{"dataset": "rendered scenes of coloured solids on a plain floor", "image_size": 48, "crop_scale_min": 1, "rotation_deg": 5, "expansion": 3, "init": "small_normal", "beta2": 0.99, "eps": 1e-08, "grad_clip": 0.5, "batch_size": 384, "final_lr_fraction": 0, "warmup_steps": 2580}
Rows from block 7, named by matrix and row number. Rows with one number belong to one channel. Each number is 500 + 50 x the weight over the matrix's rms, rounded and kept within 0 to 999. All counts start at 0. Numbers have three digits each.
# convs0: expand pointwise conv (model.blocks.7.convs.0.weight, 288x96x1x1), inputs 0-95
# convs1: depthwise 5x5 conv (model.blocks.7.convs.1.weight, 288x1x5x5), a 5x5 kernel
# convs2: project pointwise conv (model.blocks.7.convs.2.weight, 96x288x1x1, transposed), outputs 0-95
convs0.25:443579507555524490560536441474557431452511531490468473552484603319490465534450542522546469467502483475474506554460480505511543485547530536503455517640506439503501425527510542542479512308489487510401527422286522458487492512493480466463456489558473541461504549542562481461510494516463489487
convs0.26:461506453476551403497498410461511502330598465550543428547590552506465494530470508540427461596414612476517405538491503512551491493520470524555451471524570402462503480450491428460502512504522482478530520474495474572522462519530466515516558518617516483572482544540565468468541473460509495492
convs0.58:347512534504491558603551474519557518493467400481437591551538540486401420454466494476521514512565541409427501511477587539455525479458573518526482470485534600482526478571542524523395581485508567485515496584446521495471493495565498587556604557551495540573571519536428505527521514540563521463
convs0.59:588599456488471539457563481424474519550552489443543440462431507492578592505472471479471488538481462517574517555463362455557502503587500467536515474493446489550447550494540538561518506500522367460496558501477532569546423569493567445486446417486454538516337441511458503568504531438435462483
convs0.60:393560454550529379554521454504540435483590589561464449510541567405471519558486519540561414540413529538549485502488541456477466495552486551522501518579585462514551422525494513514572486464477523511458558504379455495509434543495461431483548519582470461489515544525544459477480473518400512439
convs0.61:524578551518484564501507586483471425525497475352467409428420537507565494413459540417451485447538562461487518528491371582560535485465355504493508502525521442459421527458509542483402423479486418522480482524583512571447414538476479493519586499554485437533489535562515498475523512529524508450
convs0.62:454528520527467547544573496468477499529497564613427465615495495482497486478501545449491486563419579556385503361537459489422531511461460537501464536521504574586444591515500424529552507505475513592481534490496447579471411545470556520565522556485453645482485587504449484497534506537492428569
convs0.64:468444493536524472522439555439474521470526507550542452499464449510583485441546434460549442497462547493464442437521418548433380518525474490484603500542440456452523512332488327401547469469533438526546506490506429517514507454450482465505483544402492542400437497485462484579488502569514509428
convs0.65:451525566465454476521503451553512470490545418379486569428375492521446552415511540413374611503519493458519592464521456583537509531505566511513457491448463538500566550563501606532393571511488508439496484535466573497463543493528507606496558492565500537519534519449454507495493512503461568519
convs0.66:365549444586582452561548420483572501507487531627487475503509534402523528520429441528553461475465510518483523526474545525446422482488477538484451517572549426556552442516490494480496405422504517475469529503430451405486431474495491461482460559464522477449546509522585446458493480528410482404
convs0.67:523604501452500470456583461429469485461564428558463384427435454494495607381472440449482561524504407543525508524443486451479498508524532444505495471480435481552493493468548458521601469508522359513518558504512522541588471547404499517509399440489487445481420539497481572528490508528384475514
convs0.68:513412490506522569481474550527472441526526476450593582477532461506550397500490463476551470450464428536479507516530475483539468475533573507446513514504448501441516477462441548503441542467509559559524335478486466499401595404564523479481448467532494501492565533377466456478489520413536554576
convs0.69:508499571459560509533488496459511531491489502482476442601509460629560426492478444449579605433536480519460467486484519420500459480430527462395523480495464516555468493444469474438487471546547448517568413498570501398474601507557496598548511539494584468441594465601527548514526557461574525486
convs0.70:466464478507506523443479529526499522487461444482519575402545487472552401555490414544544411459546452500540474517444585419513487481413618444506481476492510590419508435445540512452492511479509455520462483465531466493569635432551500518464363486478480419467538490435509548402580522514541577551
convs0.71:461453474496534378554472379462532529499477543509533524522595475504519548486487472547492439472505468444538551532488422546550553486573484511539512500489367413503583575537512510488499582475503534470521520460417461476489550338561468511436540511420552495403468466506506474478448489467473448419
convs0.72:547491508510478483541550528515505586463487491489409461486464421522477488526543457491600532478534484487466446446484463488488490470426511461463529526551545463497451463306479503446594547503526406615508487476589405418516457483377482487504503542432529405524406536542540537553515516537546450385
convs0.73:506469472446572641561537459511515552532529534471487514464422588520507541540557544526490572509643490451521465547465560429421449433568451477482602466500541557497506577539495548523496484527567592515501446463581490479409560408531527455479557521489502531456556578568536510530480513485509474526
convs0.74:537460498460462504428509508600380508487479512541515591590507447519539487534505535526505397555518495520468539581564586491555498536469538492492538497430504511465541582525539527539433533566506469488523479556560531533530349451486599542503491453418495554567495541482443488421512471461482490468
convs0.75:544495545485552532536496509480580444526487553415412524495449557543561457544485440493516584416562472427453537538464538522495515440536518450471536469551476522560470551521448512595546491466553469543464463385486546467444573420536461541429495497511502449431507525500541543539485557466563476603
convs0.76:481490410480557523567548508507466501479553518467530453515437475513533577531530534484513531480538543513549471530422566423402309423536487442488586448511490488576556581463514472545563473523579454416523454503531429444416521407562490535522505536487521458521530551560528503533528503474466469509
convs0.77:487520487535401453487550513531459432528549544580533499561535499507579462484468502468470502610373610504478458483582449454526485497530449569476495558541448586460528500438391499486501452483445465477529468571480539504477453495511500584507502472590489565429434482550470436500433447534529465543
convs0.78:494411552497481593491408462472518496513458552396560507523673527457634412600462461568476393505563505529499482571477489437434512487653491520499486499514460551536538410573525523493453604496478551495497480510466464556491449437569547453520523540473500520479530455492501488483455535447533450394
convs0.79:506543502450543481488525429490487505405536417520635474529559520531476519460451481531471465570431525546496481526490483472576483509455534501460467480511518435485512489493516470471432506505548486509566484499519374476536465508469524508608512439527610544532490484597534496384514529453486465485
convs0.80:493456463467564568462453484508518525529429479471524498482412552514516517604616562543513518523572503496586518484482437533482418468475459480496616489513459496506565409509510490477438507506536551450461481485545463502507543326442618429495491535427484463451500487436523472508507485533441508498
convs0.81:444499487464575485533599399447529602366513452490508496424542524571497493473496507497500435465520562472531539460457497497515517489393530460509512455466548428471449445512544481383520480520554479500517524494583490482533534471553511556503512575483541430468513468528494529348508543555533518567
convs0.83:538490531532492503405392547504511579527583644507528475556486482492507473528486475563518497531497565437530484434542496456458509470439445518432512531568464530547479531380403499512442515501494478556572454495516385513509358385514509514488571522502512447434564571471539467490369482439525582490
convs0.85:544492455511390571538629506574454450427532453476530533424590454469453501525495481437457560609564498469504459522517497450565486452387568500490439515497503560447449504523492563553543485472483385507477432563547636446475474555510475585537522464529458516493469500572548533497509458473557478507
convs1.25:410451455464409474501535498466464535569526470454503514493462415460455465428
convs1.26:544521515528550526556597566529521579401559533528548552546533524514506519532
convs1.58:539557473442442581519365425498535526529454518542555415491525554510488499526
convs1.59:465482529523544479487559500592474434416574546515509430432512550526526513515
convs1.60:544519548523525512531535539523543551528561541539586553544527559569556534565
convs1.61:473501489492510483466425515457504512660557492483547539532518465458507489460
convs1.62:492497491494528507517490507485483495436470494463587636520505481433471482477
convs1.64:470439483477476509466545478474525478603489496564459389522532406514531488480
convs1.65:433478492503528417541577469511441502543500503516465448380432595532563526551
convs1.66:430428444424426480472461471473532505472518544548522525531553562552561532572
convs1.67:488463478456459521469517422497509420550332484514320410428497476532490525502
convs1.68:454405428496458516482444478424540519530501415543505492446424584514471436514
convs1.69:534540462408405540516507400358521526499480400541502539455441547550508489496
convs1.70:525486487549534491525488496494448457494449502426376364386484564445422432473
convs1.71:507476450471510486498389484513487501642553493498509474491489501496500500503
convs1.72:452448459521496488504499475519489416423642525485493519503511489529510485461
convs1.73:571525457469440565460432484423517460458416392532475469440451552493501537530
convs1.74:438451464470413468463509483465466505579541479443480530478427428444502471415
convs1.75:420453421447427458495464486462464488471499455469474454496464430466473474438
convs1.76:569548546537552534525456498567542478391474542543507473503555560539532537573
convs1.77:467513506513484504512476528537491499248292528504554451535535517499499515475
convs1.78:421439467454440485495527488490494517599509506438437518479428406430422395400
convs1.79:537517508530541525524457521526529477356479517531534461540526542528506535534
convs1.80:553490437511571489474431483549444431451482554468445436492538514510503516567
convs1.81:517474531484493484522546506496498516325513483523492516572544513492535504500
convs1.83:448455489561501573458505496461499608455563492492452370467519471520457587512
convs1.85:508530533571477555486381467554518364460339522526454399480514488492499503490
convs2.25:482476436404461512567505520524370468507598448536508550448511517598473432472526507533476471479483472481585522502592415522533498547432557432448552572473509490418515403479538554556439552598571558609685396627553509470500557500403551388459426482577562515443529565389486452487540495445547503534
convs2.26:515478487459561482509473460454474387400566517475514455537423562494486398499518511500453484528493403438579481487520464511552523534495568540504505501660546502448467527491479557432510502506533507538476484433450459537534534538453545505464532532552474538529485522460489444444560538471573434511
convs2.58:429383525532525542654508433528517600427493467546372581615484483493436422468500558448456542431511560430440503500510542514467479483409566530475414526476614464394573558592489454620446534488446566487478472547484518394464556483506452607498546570533475523574588487559438474399468510555593549518
convs2.59:624493430496516566429464539401543485450551529540531478373473475480484614506454470462463579541465337521566498453476483446575528527454510483521499460510438414499497458448542619494438456495501395475500533500521513662572503569527524492520445463458529386547409460383547530534495467424382575459
convs2.60:535496561572499522465465673549539511488459505449494550511521480378505490516511456457491518483490516486448467477410496501565656478505519544654458438511462530454498501513474516554491567355396511466397585475481510561518510511470514503546500514470420505501476508517389540509490486498518508508
convs2.61:480613463505510490505522536498507589406472595501421508346484555490408578527492493468543549418523464515538491487522547468585505408538513522439439594434594461427500572568467503481555500493442454479497469449574532465481554548502530453413398391524449408584499486552559444423490447566529584566
convs2.62:481431567475520450554584408554530542427422570518419517530575570491384537513404471466442514449463480499530511475451492534518530535497530467563531438470453471466530480543543470554460611519569505464461550511408533487465470379529465426497506510430574469544542470458570540494547551444432463448
convs2.64:508466450456525401520570430460530505480515511436585531508579501532444595542482486352366628471518461373502539457445469501531479570488441461559571424530399434510516525527562533462358609488566476489514561426477543483469480523502461446478523410526536445430517458463435552584486485506505491436
convs2.65:577630497512431460531567478557511496544500502536440463385559529508571501449488473555565491512502484542581573487515429501462505479504486509489494503534434460489465425491484435518473549488495502522491492536458566489515446467469468497549556457374488498507516490528575481492465476449357447543
convs2.66:511524553547542451471463513491550507427383517462513461574458474399475522517480419498495531527470501557476511458438501496530545495537488560561425453522498514502547515561494497525528475459436467410434582349441425525581438523526468563531516483477405501514479439530452521471516481530532496512
convs2.67:487402514511493484641511446539536503468539318428543487534498511487387581488482521519553667646607339513522562514478492488449512471442574501497510508492339491507553486486500587609429490495511455542450514525459449527518549535525437509591477460432493461484472502470493522551516521417519541416
convs2.68:466527519514573473436506474522527472558458545543442491503500533496481459499476427533530515492474488572474521570456485583486457490524493475505444473537541494528606558513520457454481458522510499411550505541508477483496505576456517534530481499502525512526539448520550492475503505503522496490
convs2.69:481400566530483517519438494580505530502492489526462660541533442461508520404506555596460550391524596475436436596525504499367540450507589532524524490525484580445523443519469535638511596487486552614459550472496518501398490446552491536569485423450493532585502512503462532559437486588483640466
convs2.70:387503501435576556504567388517588482456380494486541645445443490522550455453477500447359461573525488585499641432340553422579515543394588393627496313462458462539588474586623427392548317553657568361496568601483528490447340458509371576324449490477543507411389504473510596413557562546507547589
convs2.71:555505447530441469497535551559486505450487543546395445448507509495428520533392536585520427443520483557513477490526525472496497407414523511470429529525539560418418504505479522541492516493471435550504466498549494501518483489504512532511521554526476429637535497533479485497527435543476528565
convs2.72:476412484556432567438595558612524545450380471539432474576507491502449409438392566569651430517393510613457420453516517459311381482421509511475443492571587597455568501464498439569500408510496475602566449508474484578509499550504487560568498522511522416610507631501597541413565438470469623588
convs2.73:545500494522534555584487469509481423460547429580500572509472519495569495546557562434467493558565461487483443458521514390495499445545513499480538509528465501450481470517504450551390482461481527538506460560509564453425468497475474534503456430519500520482499617583447473577478510438526407523
convs2.74:470478539529540451520501519496536462475539538466525461473482547443486508469542507410473561568496504487522378454445553563443492481567532510552485502550575597506493630556491471508609506423485432510438549451395477618585510533529448455486599498504455498571402535517469461577486451517512483475
convs2.75:533482526538441508489459536536527484447518529458575494522545397466474456441345463496428477547443553526540402539488432579533493462424549583516481453457513458439456437573388463606555539485445456461480515513570381520563514496570589560549464531544458541572446460542480582431367517470517521531
convs2.76:559440461442567527569488512571426513410546456576537580502453508524509514584594601430447507600593466482507502475522514443499469461531502439474550525595448414472525520500560467529445452537506517485528424554454524478509426517476484540457470429451472567570564576575482419542459379452503479545
convs2.77:498584516475478486603421519496463477483519457547584566459579488503511490443504454528553508441510490565478597440444497513524523563550579451577509387466388490556553463480586454459437495515549465528503540512489477595532544489489427470514564462498538518496529499448543570555524513521494474472
convs2.78:520515356492504565453523546458472531373621479728462608429336411480274611439485435398425700506494492433486566433490558478529509515407586509502471468488578499439494596500518549409559415498503391522482506511504509510456497600474493507438437368632503524484544536480550521392509456446455578657
convs2.79:522507515430538518525453420499498466450546481507544477563485512523488475493482526531517523473477492473533554488523476502571529533453534506467558489567515432486498487488517523484452519531563489528510466485471442480507536539479618527534497496531562607486505522522575494461562703485492469514
convs2.80:560463449517579531524457499514501519542526485460554529468441541517490501551510544562520463546502511610542478473482454501431482408531431487506534517614527506473529474496519485535530513484510532460488468601487470518522488458521549478556495489478468457523420535487455464607488450449453510492
convs2.81:454534489478501537517516505551411413497554457550482451463474488500498535411565469583447619478499499508474537643504502548543488573518589465508490483537565508453605530546568451362463508507519479458493510537477478480523470550479480525462458553519516520491544467458495516518639552459490475484
convs2.83:508523514534507494621524477580477424570506390608433495487558492529444531477510461495555549556505472515589631571529469609481457521495545558496429532458466421471490406557487422446493480511470494450473495528425508512467482464613474473506592472451499518509514471496483464486477489440480495424
convs2.85:477587580464576505515480500436522499474494425481515560576530460518374544426505488385513498445503543450482575489437453629534522569514476434555512403529474456590466456466587452416485484499570417460531577561462515526510452484472414477571531483526563465457471522466494562534533561508534535464